config.toml
hop_length = 160
input = "log_mel"
tokenizer = "char"
encoder_norm = "batchnorm"
encoder_rnn_residual = true
decoder_norm_position = "post"
decoder_activation = "gelu"
decoder_bias = "all"
beta1 = 0.9
grad_clip = 1.0
Rows from block 2 of the text decoder, named by matrix and row number. Rows with one number belong to one neuron. Each number is 128 + 24 x the weight over its row's rms, rounded and kept within 0 to 255. All counts start at 0.
# fc1: MLP up (decoder.blocks.2.mlp.fc1.weight, 1280x320), inputs 230-275
# fc2: MLP down (decoder.blocks.2.mlp.fc2.weight, 320x1280, transposed), outputs 230-275
fc1.851 [128 128 169 128 107 139 128 128 138 114 128 154 128  93 120 128  95  98  76 128 157 167 119 128 167 128  97 138 128 139 118  96 155 178 147 113  87 128 128 151 145  95 168 113 167 160]
fc2.851 [144 128 114 128 128 128  94 128 128 128 146 134  92 126 122 128  67 128 128 128 178 128  97 125 128 128 128 128  74 184 128 171 148 124 128 128 149 128 106  96 125 128 128 181 128 104]
fc1.852 [118 106 128 122 140 167 128 128 107 110 168 152  98 134  90 128 128 152 110 118 128 128 115 123 139 106 161 128 128 109 128 128 128 164  94 128 128 128  72 128 122  95 128 148 148 143]
fc2.852 [128  88 169 128 158 128 122 128 143 111 128 128 156 128 136 141 128 103 148 128 128 160 128 128  72 153 106 141 160 119 128 128 128 128 128 128  85 128 145 154 128 148 128 141 101 149]
fc1.853 [128 154 128 164 128 158 185 128 128 102 120 145 168 155 103 128 115 115 128  96 108 102 145 117 174  97 103 128 113 142 161 143 128 128 116 128 128 128 128 138 103 128 160 101 128 147]
fc2.853 [138  74 146 112 133 135 104 104 128  99 142  98 155 157 128 101  93 168 170 161 144 128 127 145 148 128 121 128  99 148 150 106 128  76 128  65 156 131 140  77 128 162  81 128 128 128]
fc1.854 [128  98 152 128 128 128 128  85 128 128 163 108  79 145 155  90 128 118 128 128 128 128  92  71 128 139 153 120 162 101 169 103 114 128 138 101 153 128 143 128 110  90 153 128 153 170]
fc2.854 [128 112 128 105 122 128 128 167 164 135 102 154 128 173 128 153 142  83 127 128 154 118 128 103 118 128 128 141 128 128  86 131 128 121 145 128 149 160 165 167 108  94 132  88 104 145]
fc1.855 [128 120 184 128 128 128 182 162 110  90 161 128 128 156 128 107 102  96 128 128 173 116 156  96 158 172 128 136 110 128 171 118 128 128 107 112  84 102 157 171 128  77 128 149 111  98]
fc2.855 [162 135 138 105 136 127 128  93 128 119 128 128 128 160 136 137 162 128 115 128 128 129 128 128  79 140  94 118 143 143 165 132 128  83 140 128 102 128 208 123 102 128 128 128 128 128]
fc1.856 [147 145 128 136 143 128 128 128 120 128 177 119 128 128 151 112  72  89  91 141 169 114 118 140 151 143 112 138  96 145 167 115 153 153 141 128 128 128 113 171 128 128 128 128 128 128]
fc2.856 [161 128 144  95 128 118  94 129  89 105 128 128 110 144  75 128 167 147 104 130 128 128 156 148 128 107 154  87 128 155 128 119 180 129 138 179 128 147 144 113 148 128 125 126 128 128]
fc1.857 [140 109  96 113  81 132 128 128 128 158 128 167 116 103 128 128  95 141 128 102 163 159 111 128 193 128 136 128 128 108 155 128 144 111 147 128 128 128 139 128 153  94 159 146 170 145]
fc2.857 [131 169 141 105 128 117 137 139 116 136 128 128 128  92  87 101 118 128 127 128 190 128 139 128 137 154 128 128 128 155 170 178 116 137 131 118 111 123  94 161 137 140 116 135 128 161]
fc1.858 [153 128 100 167 117 128 128 102 128 157 128 141 150  92 128  85 128 128 128 128 113 154  99 170 128 128 128 139 128 103 160 128 128 168 160 123 149 128 146 155 160 112 128 113 187 136]
fc2.858 [128 154 128 146 102 139 128 106 128 115 168 128 101 128 174 128 128 124  82 148 142 151  66  93 128 128 110 128 103 184 128 154 128 157 128 128 152 128 128 155 128 128 128 128 128 157]
fc1.859 [166 161 148 149 119  91 128 113 128 152 161 167  91  99  99  84 142 128 114 171 136  95 123 187 117 114 150 128 128  76 128 104 154 128 102 128 108 128 128 128 183 147 156 128 159 128]
fc2.859 [129 147 183 101 128  88 136 128  99 110 110 154 137 151  96 128 128 128 123 128 128 156 128 151 128 146 128 113 128 118 128 128 148 128 102  85 106 169 108 164 123 185  89 128  82 144]
fc1.860 [167 117 128 128 101 122 128 128 128 157 128 128  91 128 128 128 119 120 105 128 128 161 128 128 175 128  90 128 128 154 161 128 115 128 117 128 139  97 175 128 128 151 145  98 151 128]
fc2.860 [128 165 148 143 168 133 128 147 128 111 128 128 113 119 100 160 149 128  74 112 150 128  77 165 116 156 128 128 128 146 128 139 168 105 117  87 148 173 128 105 128  97 128 128  94 171]
fc1.861 [128 128 120 128  98 115 117  97 115 128 106 177 112 112 111  98 110 102 150 168  98 111 172 176 105 128 116 106 128  93 149 107  98 143 110 119  85  70 165 120 147 128 113 139 164 119]
fc2.861 [128 101 128 128 107 128 130 109 128 155 108 128 162 120 152 100 146 159 173 128 128 153 128 128 132 120 101  99 119 128 169 128 114  96 178 128 118 128 136 131 128 140 129 100 123 135]
fc1.862 [128 159 128 161 128 162 171 128 128 128 128 128 128  95 166 128  72 134 109 143 148 145 119 151 128 128  95 139 114 128 128 149 128 160 128 141  90  74 165 152  91  93 115  99 128 142]
fc2.862 [128 128 128 124 128 128  77 128 116 174 128  95  94 129 164  96 128 128 108 169 170 148  89 128 151 128 128 128 171 156 128 156 126  91 140 128 155 138 128 110 128  34 181 160 154 129]
fc1.863 [101  99 144 128 110 122 150 138  91 154 128 107 128  69 164 147  97 105 140 165 136 144 113 113 159 171 102 128  66 128 157 101 103 177 105 152 158 102 128 184 143 131 159 141 128 123]
fc2.863 [137 134 115 128 128 128  78  94 123 139 123  76  99 143 152 128  87 168  90 128 138 128  90 125 148  77 143 101 102 118 128 128 128 136 142 135 128 128  75  87 128 128 102 149 128 100]
fc1.864 [128 115 143 105 128 115 128 105 114  99 105 128 150 128 128 103 110 162  85 142 102 111 114 167 170 101 128 128 159  78 189 128 128 151 110 128 146 141  91 128 128 151 106 128 154 150]
fc2.864 [128 130 128 112 164 123  83 119 160  93  86  61 122 134 123 128 128 128 113 128 115 128 114 128  85  87 165 128 100 118 128 128 128 144 104 163 128 128 128  65 103 156 112 128 128 125]
fc1.865 [128  98 180 142 152 140 152 107 120 128 128 128 128  99 175 128  67  92 108 152 166 107 128 116 128 128 103 119 106 102 155 149  97 128 151 113  96 128 119 142 128 110 148 152 159 105]
fc2.865 [154 151 128  91  89  91 109 129 128  62  98 176 141 128 104 128 142 128 128 128 139 186 173 115 128 128 128 128 111 123 122 128 163 128 168 152 162 147 128 154 128 128 128 117  99 128]
fc1.866 [150 128 140 128 139 128 178 165 161 113 159 139 128 101 128 110 118 116 108 128 109 128 128  95 148 101 154  97 157 128 193 128 114 106 138 128  97 106 128 156 128 128 128 136 128 117]
fc2.866 [147 116 128 120 112 151 159 103 168 118  84 128 128 156 128 160 188 153 128 128 128 128 107 127  68 128 118 128 131 109 109 128 156 146 101  98 109 159 171 107 128 138  99 128  57 111]
fc1.867 [103 175 158 145 128 124 128 165 120 128 155 128  96 135 128 112  97  96 128 121 128 122 141 158 128  94 128 128 156  72 163 144 128 168 140 128 109 128 144 128 150 134 156 113 149 183]
fc2.867 [128 128 105 128 125 128 128 148 128 128 128 153 128 147 128 128 128 128 101 128 157 151 112  96 122 118  97 155 128 108 114 175 128 161 111 128 128 189 128 136 136 103 128 174 110 128]
fc1.868 [106 115 128 128 150 165 140 117 128 108 188 140 149 117 141  92  88  76 102 128 174 114 143 172 137 107 106 124 107 128 105 128 163 149  95 145 128 137 172 128 151 128 180  96 149 110]
fc2.868 [128 128 114 108 132 122 130 128 176 115 104 127 119 128 105 178 184 136 128 128 117 109  90 112  93 183 128 165 101 174 128 110 167  94 128 128 145 153 128  73  98 128 128 128 128 128]
fc1.869 [102 101 152 141 146 120 147  92 128 119 170 166  99 128 167 128  80 141 155 128 128 110 102 148 128 128 128 128  90 140 128  90 105 180 128 128 185 156 128 141 110 128 173 128 128 189]
fc2.869 [100 104 139 128 161 128 145  98 173 128 128  96 104 182 143 118 138 139 175 128  84 116 121 128  94 172 137 150 128 128 128  93 162  77 128 104 140 128 142  55 114 128 145 137 141 118]
fc1.870 [128 128 113 148 128  97 145 128 146 165 128 150 128 128 167 112  99  78 128 159 111 156  96 162 163 128 112 128 119 128 175 146  90 156 146 157  95  94 160 166 134  91 152 113 128 148]
fc2.870 [128 147 165 118 115 128 128 135 109 128 148 186 150 128 116  73  39  90 130 128 128 150 111 108 149 101 121 128 141  99 148 128 134 112 113 128 177 128 138 149 128 128 152 128 168 140]
fc1.871 [144 128 128 128 141 128 105 144  94 168 103  88 168  96 166 128 111  85 104 115 138 128 119 118 151  92 141 137 128 128 117 111 157 163 147 116 128 116 144 155 128 137 128  86 146 177]
fc2.871 [131 169 119 156 128 128 128 139 134 160  80 128 156 121 163 143 101 128 148 158 149 142 124 128 180 128 163 137 128 118 160 128 113 110 128 150 140 114 135 141 110 128  89  99 128 145]
fc1.872 [112 128 156 160 128 148 112 148  90 128 115 169 123  75 128  98 142  96 121 179  94 144  96 108 181 128 128 114 128 128 176 150 144 155 128 128 128 128 161 128 108 128 114 128 149 137]
fc2.872 [186  95 128 128 168 128 136 111 163 148 128 128 118 132 131 177 144 128 132 143 128 106 113 146  95 124 128 122 129  94 129 128 128 141 106 128 119 128 128  32 128 136  94 115  76 128]
fc1.873 [105 128 128 173 128 155 128 150 145  83 160 128 118 128 161 165 109  94 128 113 128 154 119 152 117 143 143 116 107 109 128 128 128 175 128 128 128 128 104 115  99 111 168 110 145 183]
fc2.873 [110 106 105 143 117 128 110 152 143 128 111 128 110 123 117 150 166 136 128 154  85 140 114 106  83 128 160 196 128 145  95 128 153 148 151 115 171 128 145  96  95 117 100 128 100 109]
fc1.874 [101 147 144 144 128  88 128 151 147 113 128 151 121 103 110 153 103  88 112 178 108 128 148 128 128 168 128 108 113 143 128 152  88 166 101 163 128 117 128 128 139 128 150  97  94 157]
fc2.874 [105  82 147 134 112 104 140 103 128 102 128 109 137 128 128 100 159 175 128 149 128 148 170 152 128 167 128 126 128 181 128  87 160  87 110 128 128 142 128 114 128 128 162 134 128 148]
fc1.875 [128 128 113 111  93 141 128 118 128 108 171 158 120 128 128 114  99 132 107  91 150 128 114 128 153  86 128 128 153 103 134 119 164 139  81 138  99 151 103 128 178 155 153 115 159 183]
fc2.875 [128  92 122 108 107 161 128 104 159 149 148 164 125 154 128 139 128 155 128 128 128 163 101 111 123 100  99 130 161 115 103 132 141 152 105 122 117 142 128 128 113 126 150  93 156 173]
fc1.876 [128 128 128  86 128 160 128 150 128 144 171 118 138 110 105  89  92 134 128 121 190 110 128  95 139  76 128 158 113 128 110 146 179  95  96 119 148 108 114 128 175 143 147 128 161 150]
fc2.876 [113  91 110 143 111 131 152  81 128 138 151 130 158 145 177 128 178 128 149  75 128 141 128 133 128 100  67 116 145 129  84 138 162  94  88 104  95 113 153 128 113 115 175 128 128 128]
fc1.877 [161 160 128 121 112 119 163  99  77 107 157 128 128  85 146 112  93  97  90 118 118 128 128 128 144  90 106  95 101 144 128 119 118 188 128 173  91  77 121 128 128 138 146 149 128 128]
fc2.877 [152 144 109 119 147 128 128 128 124 116 117 146 128 134 169 128  57  80  96  98 135 146 106 128 151 103 128 127 170 158 148 170 159  96 172 178 167 139 128 140 130 128 128 154 164 128]
fc1.878 [157 162 111 128 128 138 107 151  89 117 177 157 141  85 128 128  60 128 128 128 128 139 149 110 156 109 107  90 113 128 128 118 139 162  89 141 149  85 116 174 158 128 141 119 161 170]
fc2.878 [ 88 115 128 162 128 149 128  84 121 136 168 135 146 128 158  76 128 109 131  98 128 128 128 116 128 111  84 128 157 131 128 161 139 104  91 128 122 131 155 128  89  97 178 128 128 128]
fc1.879 [150 103 105 147  92 140 156 155 128 179 192 128 148  85 135 128 105  88  95 128 111 104 112 143 161  70 168 128 128 102 128 161 182 128 107 154 128  91 128 153 172 103 164 128 128 170]
fc2.879 [124 132 128 128 116 161 144 104 159 117 177 178 128 168 134 122 126 155 105 105 171 128  90 113 128 125  72 147 165 128 128 153 120 117 126 103  87 131 161 174 110 127 128 128 144 175]
fc1.880 [104 128 178 128  96 111 143 128 109 170 164 149 104 116 168 128  86  87 102 111 128 114 128 128 128 128 157 144 102  91 175 144 112 187  81 113 146 108 121 151 105 128 128 104 102 156]
fc2.880 [128 128 128 128 128 128 128 170 128 128 135 182  93  99 128 128 149  93  53 128 132 170  97 119 128 120  96  87 168 128 128 110 131 128 110 141 163 128 142 147 128 128 178 128 128 165]
fc1.881 [164 128 134 128 153 166 128 128 128 110 128  92 128 103 143 128 103 108 120 116 191 108 103 165 128 142 109 128 145  90 128 103 109 111  73 148 128 128 103 148 110 128 169 145  83 153]
fc2.881 [ 91  93 169 128 128 122 119 119 137 104 128  87  91 128  95 140 154 168 106 151  93 108 154 101  82 142 128 133 115 179  82 128 128 151 156 110 116 159 149  88 128 131 101 142 113 116]
fc1.882 [144 175 128 104 100 135  79 128 101 143 158 128 106  95 128 128 109 107 138 170 166  75 128 182 139 142 113 147 154 119 101 150 105 148  83 164  75 165 149 142 141  79 140 128 128 150]
fc2.882 [128  72 128  99 143 128  98 128 109  91 128 128 128 128 128 177 126 128 128 111 128 167 128 128 126 119 119 128  84 186  98 113 150  79 169 104 159 128 168 128 110 128 117 151 130 128]
fc1.883 [115 156 148 156 141 135 128 128 113 128 128 128 128  84 128 115  94  87 138 165 128 128 128 128 134 165 162 103 116 146 156 128 117 194 128 162 128 128  92 159 128 128 128 128 128 128]
fc2.883 [128 152 146 128 100 114 136 102 128 148 128 147 128 156 148  85 128 128 128 128 159 165 111 121 130 128 109 107 156 128 142 111 124  85 128 101 128 128 128 143 103 128 123 128 133 134]
fc1.884 [115 110 121 146 128 128 128 128 143 128 153 128 116 108 145 128 108 128  97 128 128 138 105  83 143 101 128  71 128 128 128 155 119 162 109 103 128 111  84 128 115  97 142 111 116 128]
fc2.884 [164 149 141 119 128 116 141 153 119 128 128 104 162 171 152 128 101  84 128  94 128 132 128  77 128 101 141 115 150 135 103 141 110 128 151 132 112 120 154 145 128  97 167 153 145 128]